Weights of a small class-conditioned image diffusion model: activation quick_gelu.
Rows from block 5, named by matrix and row number. Each number is 500 + 50 x the weight over its row's rms, rounded and kept within 0 to 999. All counts start at 0. Numbers have three digits each. After the name is the row's rms in percent of the matrix's.
# ada: adaLN modulation (shift, scale and gate of each sublayer stacked) (model.blocks.5.ada.weight, 1152x192), inputs 0-191
ada.334 126:480521397484440554522463412474440535548502474436587419524480493492509541534475485487609487455513493589508501470518535516530512449517479312572472606621491528452526546552493521486495501493526615522469477448452503491506505529509519557657495486466402497467394496517340517452464483492504470502526506504541548462420502485476526497532483491374542511542533524471500434498445493497524491657451450502496474522476502299538428535505423505451421455539481550497471468458468503522579505475476586498472537480502546483515449517540594402538481509501509514477537443528445483465520494516486520544
ada.335 183:466536552513484526502515463493519507535467490332515355511492503505547458519425473546593483485523512535498469454458514454431493504497457394492508557500449510431542504474471505489483496420490439496490499499490503517509505508514485505617502387527420481484422526440542542410493485434484506507498510428546481478353493472315495510516511461492461499498521542492538403482445454463532575607560421501461603508478500346500493508565545507414348474529575552521493476448474491505504484483384536419490526409469515478505453506467594435466535558500529486467486595513424507505523519463444539488
ada.336 140:545464464493474497497524452540526479566455483471489371517472555455564481504445449508514513495502511407507444543507516516465504470510509491498475504565461477522591511483461456482523494518486682465517491517441505491465493493492486522421508434472336505459504487517508467515479489512513512490494646518622548491273524421534395551512505549586492538480487499483535575469409530515528532545508439504545596472491506550489518491520474542451476477485589562509543453447520478532427472478635512521503484474456430493573439471357423615427483516513492524506543523500507461456510519512362489485
ada.337 158:515544535483510447518472401475504539497508503476566496475515507452490518501430425503580488460543502541494496502460544517501482530443387473495531536469520554474430515503475535503481508440480542492471444491495482496478519532534501470579492459499500480474417499491576602437489536517486468487491365427617362509484491418604415543480457539555496497514475545507551466527253460418472525526514489489541501504490470456580478532490683507487353461542464568484527502525405520507485457501339507453473527438442456520525485517541602473415520494515493490542563551509490529525523519545427495489
ada.338 131:412442401487459452478558515516505484494515477410458500520435535443545514480443498525621508459568537462520394491522530457444532432507460419483441557575452526480419482493406435467518494468478437519492449476477556497427509472547472545412557459481247501475540509494612582568489498523515482505499641441490481442493537497558537513502502517459506541485353554466560403509522486544527460479473370449452402520438576546537559503491480546475498491512484515493538445435447497504506450445437547545519525433493505529547482475394467493492555497498504520461547422485457521449502484499472522518
ada.339 147:469544450491458440535526376479455526628548496673601510464461470458513520544414491538617479442514450537491496486458506460513475524516439464533496627516469573444474518525504499496465489452542540540479450461477493469525495502539521504553538427521456509504457491435520650419500493467486467473507477370624545452476490448519464533507493538475465496546505541519599487519407442462481603555484537443498424512479559407515493490487651499424411459510449544529501461485455490518532440478347582467543528434452480502465501542475593460460442509503500506482529578537459535516452524533556501493
ada.340 154:508484456539491451456508494518454479440489560398453535538430516448499488472484517550529526475505487489511419507542504548478522440508488706507426519539414569523486525472426504488496499516492346512489487464414526521426508508473493523440495538507508492519476522506550641496509489511521519511528517500496365451506508446611474573479495512478494560472483493455533524515516481543510489418518785522533414497436508468541454526498552500536568462519417482547556474548448492507493531436410487471525509490525473528584505477461514401348502514493459522479519447495515530493585524528407485503
ada.341 139:495504554464484601533499492486490500489514501297577565509472490523549549499436486534466482443498521492510477462503531463466513530522445520465496579517509475465431548502487506503505473449454489478498459499469513455519476493542518485540535409493484536487504524492514605403474468454479483494497244493468415478382485518593549578542493502535469474537511471495536464498340478436422466612395345420516545493486518487494496562471596512456412477508410557482519469461468532502466522469498518472468522460438506521517461499489480428494373542466531504534560504503464518518528521516625504487
ada.342 146:476521509518497563501484458498474523479562526444510458533526494502525518514526471534451492484537525494506559479510503421496530515516519409529488453440577521492530509433562510495516492451479579461469503512555491522525498528551498475624477513481758482510446532490433344435490521469483477524500329541393363515646504538532446472498502430572517513500566493521495443519396535510455535527506552496489627544516509315562495527475533533499467461544587587516492517528462493492467508516561466496490514504481466501544525531627497447449473535504524544520562478517452481508501543530419510518
ada.343 139:505476510509512533551531470487499497475575502634378510560464541475559507512477463509547466520557518516537444512485527513511490456547397493442495546519476562548471547460463475463548493483475419502492349499437494446486504510477504494424499480473465540502627511493588467525492510471473520485500531422520326500607516458632499561492526496509484532492450527474509476480543467555516421284417587503498490486466504481467543539468523477492505472557483537487480484490491485466542478464275494448463450499446463483532465452439431527332561484530526539503480517479536493492486568483459478492
ada.344 113:512534506511481598524493476553489518577520476450554367477498515494527549546526525536554516502460503512487507507476491463459496507517548515527482580511473530505581485502476518498516469487549374499505552520494515497454528527490565532559511513519431429501516507527399511435492525588528481516492467446554392505474459417646480540533479572493504495569537506484492432498416561501520479381527535471535532511530498183537528557512587500508545502511568498542573491540517498505495519502333417481525516472567535503588553473482570460393461485546495481507563487510482589492500494554542494513
ada.345 119:520545419492446470534519366481554563409484499499487381515502530567557546499489490538636506526455502545533462513513522457461489490446532437537497512486463531471546498459478497498500477507490404511493538468478536514529499513493531507481484538538467521512425512561408643420501495471544497528511323446593426517485490443607469569536474473444505514514513487521549539516222531480480528572527517528499508537540475244491517485511558505494550494470423506501488477475565496532474480490477562512510534490460501508486500520438457492402483531536531527513519510504471503485505512501494515505
ada.346 139:421481444497462515489534486504443514369475521472439527492423502472542554560445476506585500466532481462532446482477505524503525460492451426480414608516374486511458482526446458516505506456505536515520424449444498464475487517511477504415520404473422519478531502516476621552485490517474490479531487393493557414628507469542467479527492496348497550511408526490478445501501415568520504453435515484517265480433543465512517543487507551432415469550433560495503470462395482519454419421517483493522512461495510536557456465467607481473501456514518519443491329492462488480502527532479486506
ada.347 117:496486535521496515523538507523451542504572467585417494499465497414454507481475489557473499481515511508497447490533518463514507418477485434574429500531411474475583480482411498500517475474468482503477502468404460466432478507491503460437525473489363494491478521485456630444483473467505516486502702417480607450625507451441363551477538501319475500543477542447465519506474479495449556466548524427502365528398552517450522565498435490455417486522491578511511490482414500495431525445403470522489475457513539508472456519498453438441570525480483511474540503473532522466509522477364521430
ada.348 097:513557441512496483505501354499514573480552513554522515473495476565532538534467503469587527501455506503526473508500553440513520528436462450470498525455523527518517486523489520520468506533503453552474424543470522508544555577475563485514480472549481460521411543490559715399503565463529468548518352457495504498473482486514463577556463432424510494512484481504561448522261527421508541603471570505503480508509475459508427508515576453470329471519618532549516494485546487517475521508477522428538520503506462550469526522466498391566524522503546491559590583542479567543506462548523535503
ada.349 133:423514603485517510546517533504493483515496459419392588498472514411545523534492458512510477452507466423501462465506514481466482476517497328529493575495494490423556505488475456498528476432486433488501424550528464469448461495470470516531524383452448429464515510466535500532503468467496495486492559424472533454535492438568407548469458516509480478519475533481445355495601415542478577356467532436490581485465505344475502497516509505443475512451521553484513483455462471501464408466328567482521554454452504465534458519435465347419561488496486493541514424512447551500457527477388511480